{"train_examples": 78125, "gain_aug_db": 10, "norm": "batchnorm", "loss": "cross_entropy", "optimizer": "normuon", "muon_scale": "original", "final_lr_fraction": 0, "adamw_weight_decay_other_params": 0}
Rows from block 5, named by matrix and row number. Rows with one number belong to one channel. Each number is 128 + 32 x the weight over the matrix's rms, rounded and kept within 0 to 255. All counts start at 0. Numbers have three digits each.
# filt: filter width-5 conv (model.blocks.5.filt.weight, 192x192x5), inputs 28-55, a 5 kernel for each
# gate: gate width-5 conv (model.blocks.5.gate.weight, 192x192x5), inputs 28-55, a 5 kernel for each
filt.15:163131167103116122144155114115093128144147134142111148126180118121147170137064097119174159114134117178163105110128173161126111137126131087115097080057063085108155190151123153108073168122120101080138103106114159182166125102128138159135154195134141137150142101129144137145163133155170147119105121123146159132187192170139132149160140133163151111100121130092118137140152132164164140107095101099131106173161158195154114159168
filt.16:106078125129096160141108176120159145129129158170180174193189136149165175114096151137100130185178159110176140170125125175125155137108129149135184120055078095040127212101131097095085135088076120124154140145167135133069136157094078117172154127099088096131150156121101104107148166137146141119179175112129105140120096149124151135118130098093130107164157127086110130158136148159143066090133150129126103130120095168111081083097
filt.17:065089087123124129093085066038125122153135176062093138151196174140116156157063076075097099150090077125153115104117106130149114114135144124113107134110157132145153161151140144140143128155146192200115118121129111131135121090121113121132145148088099080105101158164165170156079052089104112135141141154139133116124167170134132117129104110082073128130131135146115107068085153179161105127092077104073087127105072114117130138171
filt.18:105096106067081093059103122127123122151144126146190159144128182166167149084108114096106093108122099124134154151128149210120140181163175116143147124157106120089110071061071051118149162127103111095140179155075104118104099100138068095090114142118107130128049112138164179158103110105136161101126060058074120142118088070150138143149119121117148143148090109083114103117104154181153176162166153162110078114154151200174105159096
filt.19:189154088124100135151119164137170164170159154110091133115118146150083094138122184110088056114069155176064103140153116079135118086154165108094085126123127115091095101113126067071110145070100153141140129150140185133098054093138123124188201135080110098132094159162075104165193124116121075143127064091123141134104111142186201070123130152132132168125183163149076099083110103128106138194137125134133100111101132151122123142141
filt.20:107126101135129129080140106142126147129169132109092115067081187186125103118105131135113150170169117129106164173138152158104124125160173108147139111139152137143113145119115135121112124160185176161077129080118093095087087081059144193191131143133135101072121094125146125128142126144142172189183173171175156122094145169117135150162174170172122111077136164154118113134114139175185123122106122161119135143171184172128128077093
filt.21:123163173174119135161100117071096133148149139139147110109091084073144123102117141096114199100089125144128101118080097098131088144099114167121168138114122125108172112094116116125088151153146142126096093170161124061079143107117094081082078147158152141112144133089109145127100095129072100174145105123109077072116135136085105119169160180135102125132119112116100110176137110115185118104138176159087101095133136106119128115132
filt.22:152087134173157150172172137110087071155135101127145119142138080064115170153120129149149100172204125092117070098060085056096067093117157156123129168166114135159177100050071170165138138151126084164102080101114129079099173178097055095069073117113113141146115138101134160156118066113153141119141175131109143113110127118081105190130116084131172170150071078097156156132119130132102115144135108085101130113124154130122148137143
filt.23:181184174174160118099121151157141118082088132169172127138117141122100149140189145092082117170210157125135091112135117157148138168202148171113137136179120102066086075110115160116130112153133100097220190147094091109097151174110086136131102102106059067081139162173141141148195155158147135206138103073089076126139145095163147148133127128103082071096120152167142160156147148098130120131115078085096117169145102084096122152140
filt.24:161107128157186145143125112109140129117140152170150151163085111136142097128084118150133142141101110149164120126098110098137158148150156148091047089131110139186138161151112134088053136127104115111088120121109135101098118101136123129129111109048102121145120113109134149107067060124150154142140129137086147108129116200107118150164140135142163155149113163099113161077097165166106106115149134109106105073097117187171086133146
filt.25:228149120117160161082122056114137096113123119169038115139126162127121095085112145156167189101076175173174139126142128083179149070114098164127094115118195159125077089207194140120151148070138110147143123107141111143153072159093139180171175108096156160164190099096110159164156103125104117146132178125087129160158121145126126115160148105112176123144089128097119137169211177190139155122126196221109111119101147092060082094125
filt.26:109149098098126118151106118150146127118143136087124159171146147107124160117098109092099128191129153141079207127083103119085104098137115093128151105114140099099125188148175124085125162160122132139123158120156119144209197168120124179146164089091125127143118149178140128085126150170142093164127123151095128165094058058135156134119108184135145107069161138136153164189155125180147133109146147136102122076098134135193185178115
filt.27:110099168159142100111154088125160091111124134106112181136159072120140133101168128112086057175173103084139129134097127092116108126147174049091167162122117112109111120081074109111122143103133097088090107077056107130123158156127121112098121116088062081064045105111175150118080100139212208153117091093081166158141166141147145148126110102106140141116121138140134142068093112134135126089088111082118122149162119095112151176146
filt.28:164190174135100187117051087056134134110119132151149147113135074052133199098216183165136110170157186121057140144113087091161162148166186135169133138152145117157146129157133091151149102106124138084171170124150187184148072145201089099150174175174177160126136110116097098124166105117148133192155103151145122119127129141150140113151125123112143180142134174127110140083138108113186151142165154129147144138135151144145087121099
filt.29:150182154164141114170175134164098113104118099124092105128116133118097129114065044092114196119123108088133091059099129126151159146144134121144127106066058097076135145116094065093114139122131113123098118128123169189140155164148201178168131129119111106142171136115136139096128150124157110120116149148147056042056096108151134197185172106143110095082109106124141143154134101084122165155111119119143135159152134195202196153137
filt.30:161153132199147187119110156207122115095084150121134104111122101097120117149125141149092074115131145139118098086106108133180129102125128083163192156051158131119078182142159105146148118118165142146040135172139122137156171208105149129122113115143123089161150178141126172149136123146131136125109130111131129081075084169132125116128164143120095130112155149142143139142157126134189161165100086075158158150156146084153144155132
filt.31:127142117142138170113104118092155116111104113123131129103088114101134167145116115114151144126130087085132149116171148167101110148178166125109084054106139127119117126167105137131135141151106104133178126102134148154159158129150117167155172106146151125141158096107068105133099089109114091109127120147157140152103107134122080053127126172169120126162091142170184166066055102132163166107140139156107157144100159097165156129101
filt.32:066058122166146119139104125148130126107133131075076086113145090096123164145131094146176150119135115137195158114111101102145167153106145107131121112127063075060125154115077122119149157165113132150091080164150144146102077107092145111089060021110154132080088097153187155147135105094098055151129170154107147143163155101096104167151119132134129138183151171124108109153122093038082061123168180167096057086119109183179111119090
filt.33:119139137125129134171154154120075126134144165116167196203111131102063070121107118128131126072079171181118099126157191223113143103108157184151139134111126148163133151186180167169164088148207153091102160169134134180162101143150129140129152147058121132150142098117147157136120152184170213109130122118130108073081125222115136168137135134112114124127123129133109145138156108092135151197163115097117123130137147200052077171158
filt.34:134087131123154074111113117131162108124161147043116169187067100098135180167112077095141164118105122097104074115156149150136121090111156172141125113100162153148144130145171099130135183170165107127121086102124151076096075109075109147132135139073112110112141090100100105105089074139112096162142129083043150154131141129122092146156140183171138117112116094098106157177149147133136106096027101154103120153188179140139199105097
filt.35:083119164116123161117153144164167139094169169165128084142166129123076099183112128165128124186155126146143149094069114104159165099106091100098080145132199138132154130119162192113144186192141115091143193175179166050105153148164046079041120158090114113096075086116143117140170161127163183101106113103158111147155175112095087187138133119162151172121168135119093119108089087157124163188160109103132165193096091102132107151147
filt.36:114130107091137093105116084125126139161174104134121182162123167159159141122189141119125116107074112105117157147137135125158127061075104139107134094079120086098088098096132111063135083054131197141109144144097100121118143112115136132113077100143131074056098193183152102078154151140096144143118081113128122042073140155086146149113170145112100157121128149144111097108105138115127120068144135164153163122099133087080132153121
filt.37:142164156162221149059061091109162133117109144165171113078115189168153174140167179138185119141122143138143164133121126093146110074108096173126145122120093096086103079207158117096137062065095087072146144117098083153103129093126129129171190155124104110097125164187133122104150105129125156182142161151169143165159160142163179148123140152143113111079164141118120105165140144156162096099073081125178119124125123116120154099083
gate.15:075090102138188121107173162161146177127174134103105125140159069108131191196106088113138139111107075151145147101109168179126147121114137156187160122094089102123173140145163155189153159175138144202144167152155144096141165116157102091152160137127153135115076126131123135133128112113133182100136098105086105117120147137094126114156178110134168183149117160133187220132117084118097132138082071065150123124114103095077157157158
gate.16:163114104137126070158171173186090085122138168083106083130203112072088106120102096112102117119128161153140097096125112119108143118107176161153132150177150152203198150112098138136165108141123109112125145108121090101100106147165080092085098127111124098126157149118127113103129126102096106131111110132181159128184217188132131150123156098135105073131157166135134129155164121134130127169155159129144110109138168120104123141089
gate.17:129160142134138168162139181170124133127131126234187180143162077114151132116158102101105080097128130122096154128123117151173130101119170085083118143114118102126125129080106131124110081092099097059121148180184182186149159195203133100115086116141133110122128192163176137124167181170152147132132122110107087115100100093163146158159186120086078104065100109143122160135124151132154082098084105112147157147130119110117127109098
gate.18:131081129151191103118130096119132178179155178119142137119141170119153170173110101117133149171163162158116145166199174152128120115127133078106116129124099110139177167102106110134126120118100090092137131189162199049099115100073113093093108161181130124166163122115120139132088105135141182103062083107075125139136137137167125109134174135137129106116169160145179150133176172161099109107113116104146102119122124091111125158153
gate.19:096116123131098149090107130147153152155111122084081105179130194160093124136157198183084078125105158120114122103130113140085150139165134176134072124135152163127126145170237177142085107079109161202107098095123110126070077119135068111175152134099168192164138152143155166200146134153122126181144102143117126107121132140151155114077078110083074107143109084124095107082134148154194130138091096130173134119137145132100137175195
gate.20:104104161206183178188177128136125189135125122137118126137055106090111121081143144086110096104160157163111123119117079109158109133164133144137106099063138146126162154172141110120108134194179127140196176174163154141179147119114135119063049090159116099126140185176167143105156137136142137111147138100089094102155140131110157104147137099112160102104173167126115121120143137154105113123126120172113100103114152169138159179158
gate.21:135204186111065150154133097094120167127124097142148133146164171146083096110131153098126107099137140147108104132103114098152110163183117077108142139157165175127105135132187133120151138112117083102170187155117070097136105143148098080155177103079124131171128188188128112144109161127074117170155135115134108125123168183141195117089101131106114155077114154105121152197090124151139145152119074080127116142111077155139200200171
gate.22:181186153126104107132108139184115148139131120146115129109140157108080105106175164185188091123164204117094088118146148134148130149125132164141138124103164129111120118198108180140084055076041102093125113114086126144113058101127073105142163149115133104079104204134126126128136079096114108138108067123100131099063118111180105091160108176181153159136104123114119126175203160142133141156110082089172169138193160124151104098166
gate.23:104072091122180132146161140080117116113148175107166184132072110118124086125171109110113081119097122129144096127135166170144120106105134081147179111095129140114135159043092067097058198159144060063146211169129068129136156125094126131149111147131140092106132135125142141134115120125132154129160152165169131152171178155095089104100160172134136158173079109105178181104102114127129173208147141115093095132138082100093134143106
gate.24:122146133160101140134084068100136136140129109103095083134105136174162152098148171143149101111082155151153165177169199183170138162165166071116120112105190194167167158156085095128073116109122086121134134106077103124103098107110147140112142141134172185155109131173190145133153133165140121156164139157181123144128117109088084126128093091157168139139100100119125130197117096152184091138144109084128140164181149144175193170147
gate.25:171118171164110108107088140135121123115123125134145134096114115186124132142137128112147145183240132148195178179123155208113073131146109184151187156127152119118101097080027123119104115150130130142136114171153119064071161114094149118111151182159118123144120107103147174172140164117137142139165124104138120131199166127126147158187187085124134153114127107139144135189146148115132117148170126139100134107130109099113123131141
gate.26:148171128165102161174154179197156140182138136121084150171162105113121076078080147121111116149114137138091160150119124124142181135103119081106143156187095134156121114077143130043061117131137133134134186137161104076118116117112126149126149146129191158170155114102112113118161189153158147079034085110072068142118139205167171133123101081088121108104175153103094124112103120139133116167188114156095122092144178136089118162173
gate.27:165139160114134131180145144151126154141175140168157149161138134071122136094098104159155143160118103159177078140134154168136135156136131189129140111129133142131099090121136134111127058106119141125140103117078116090095150116097150120150158171095093147177173146121155124144122131158168186109173187102123152161131061064182150163144140116086084114135103124128110159167191183177128121107106111098168157148102102129145159173178
gate.28:163169151125115166166149137130143168144132129112135128154157101168148113132162108122149163095153109087116120128161112115059110156201146128060064129129142127153156145139154136169148124148162124127122131137131130066075118114085094126156163117133153138137120110121097095117186191115120102172145130114118127119142181159121118079098085149130137094083139142157162162068070122161117148137159138133138138107131121109161196148172
gate.29:088143143177148119130107090070123139130096093100114110128143092128147163160114140153160139147147155169172204200159159165219198158194130107092116122071099115114114105101087081124134140141133115119111159148208139160135149161115175119131090084144154113094080133106116145140214204154151147154145136130131172134187180147165136133171138138145162132116138109088096096134115143130159118125133128094114130106136111108109113119110
gate.30:077080147157178134141117110103108122157188154114134040108146130153130142064090102146174121150193107119169149132166149131138140146192157103130136153166116108153155095108070113166116154145090098165114110126120154138126145133155102099108109142075071122150164147108096091118072120170156138184147141115074186116088096117086107153120105123157138160131108106157119097093134137157130097077102190210162147189153118117124130079081
gate.31:128138132144110138176133135156134125130154176120183205142042108085095138154089065079138146141150119117146130148122109166190141146154192125110159161133139158172168143142123168205141159141140138119132145130144082073034083123123180116103091139165118112143181150167126108107163177155155143052079151127091141124156211194067126081187160110072091162138180135123139154141090122118092186179145091139195124124152159090064097111134
gate.32:187215155135096174169167163127132147145149130121115129128109141158129097118110115078097110102139110114152145156121165164116126139119119134097159200184164156101148134128118132134119148140187110157129161158117117076065127151159177201172153118180142117085054119097155191165181187138142093139134135173201069107147180202128147111123138113121121128160127152152180148087114127129119141127195163161153131163161145168094108132164
gate.33:130072139130135131164149128132130107140148192195178166129115195181170121076125090091127161062093138118147113090112085099114124169163112153133131154159109129110139149119079132165158129162133061103122137138142109160127090122132143131079046103136124123094116170166150160119142126133122086138124114095095147159122122177131097124140180110102086094155085092158131045156116117126127086079087097075106149144130183177211136084087
gate.34:124142168161192059057113129140103120145127106105132134151130150125132134096165141144119157169156180087092165129145110159134102083129124125083140179130193161101126149150126051107178089118158083091071066082145120085113140144166103152141106128141097081124147168130112123086121126105119116120106136119101165112080133137106123148195153139115105094087146114093088141090090100134157138113097135194116106094102111088106188159091
gate.35:176126107103141111037045120098097151146163152096120171161134192178155167187143167134094118109163156152133065080117121107161130113078115107130134181124091128198164149146177131089115130108176137094159092135099157177101088131123127126144113114135128091082116127132138112101148151132081158112117150129155103044115180151098117133100103087120174175179138138159123150115135158143124101119112177151190113103134126168157117103120
gate.36:083094122129132155142144140098120131132103149162147121109137184169147094080095117156158143144098089125125164133151157167162163158149144059075107116092120121112104118120137162114109150152158164139129150125157128153106119128127103111121157152087090094102124131156149160085158087134091105167127116131165118190124155154090065103107103128140066158127161185160127079085104113121149152156195144103179151127109098140150134168138
gate.37:202154139106101101095091111147165139160144184124108112081169111127132141179083048059109125168153137130150131084096124148103123123102122106126116130107152142159171156081082126121149120115117123095104096117123135107117146168167108101072134149096123108144106110139186162147151176183156128146128109115125136155137095110175137130139149110154157145142101149144140124181148159174191062105117143130141138132136136142137107133141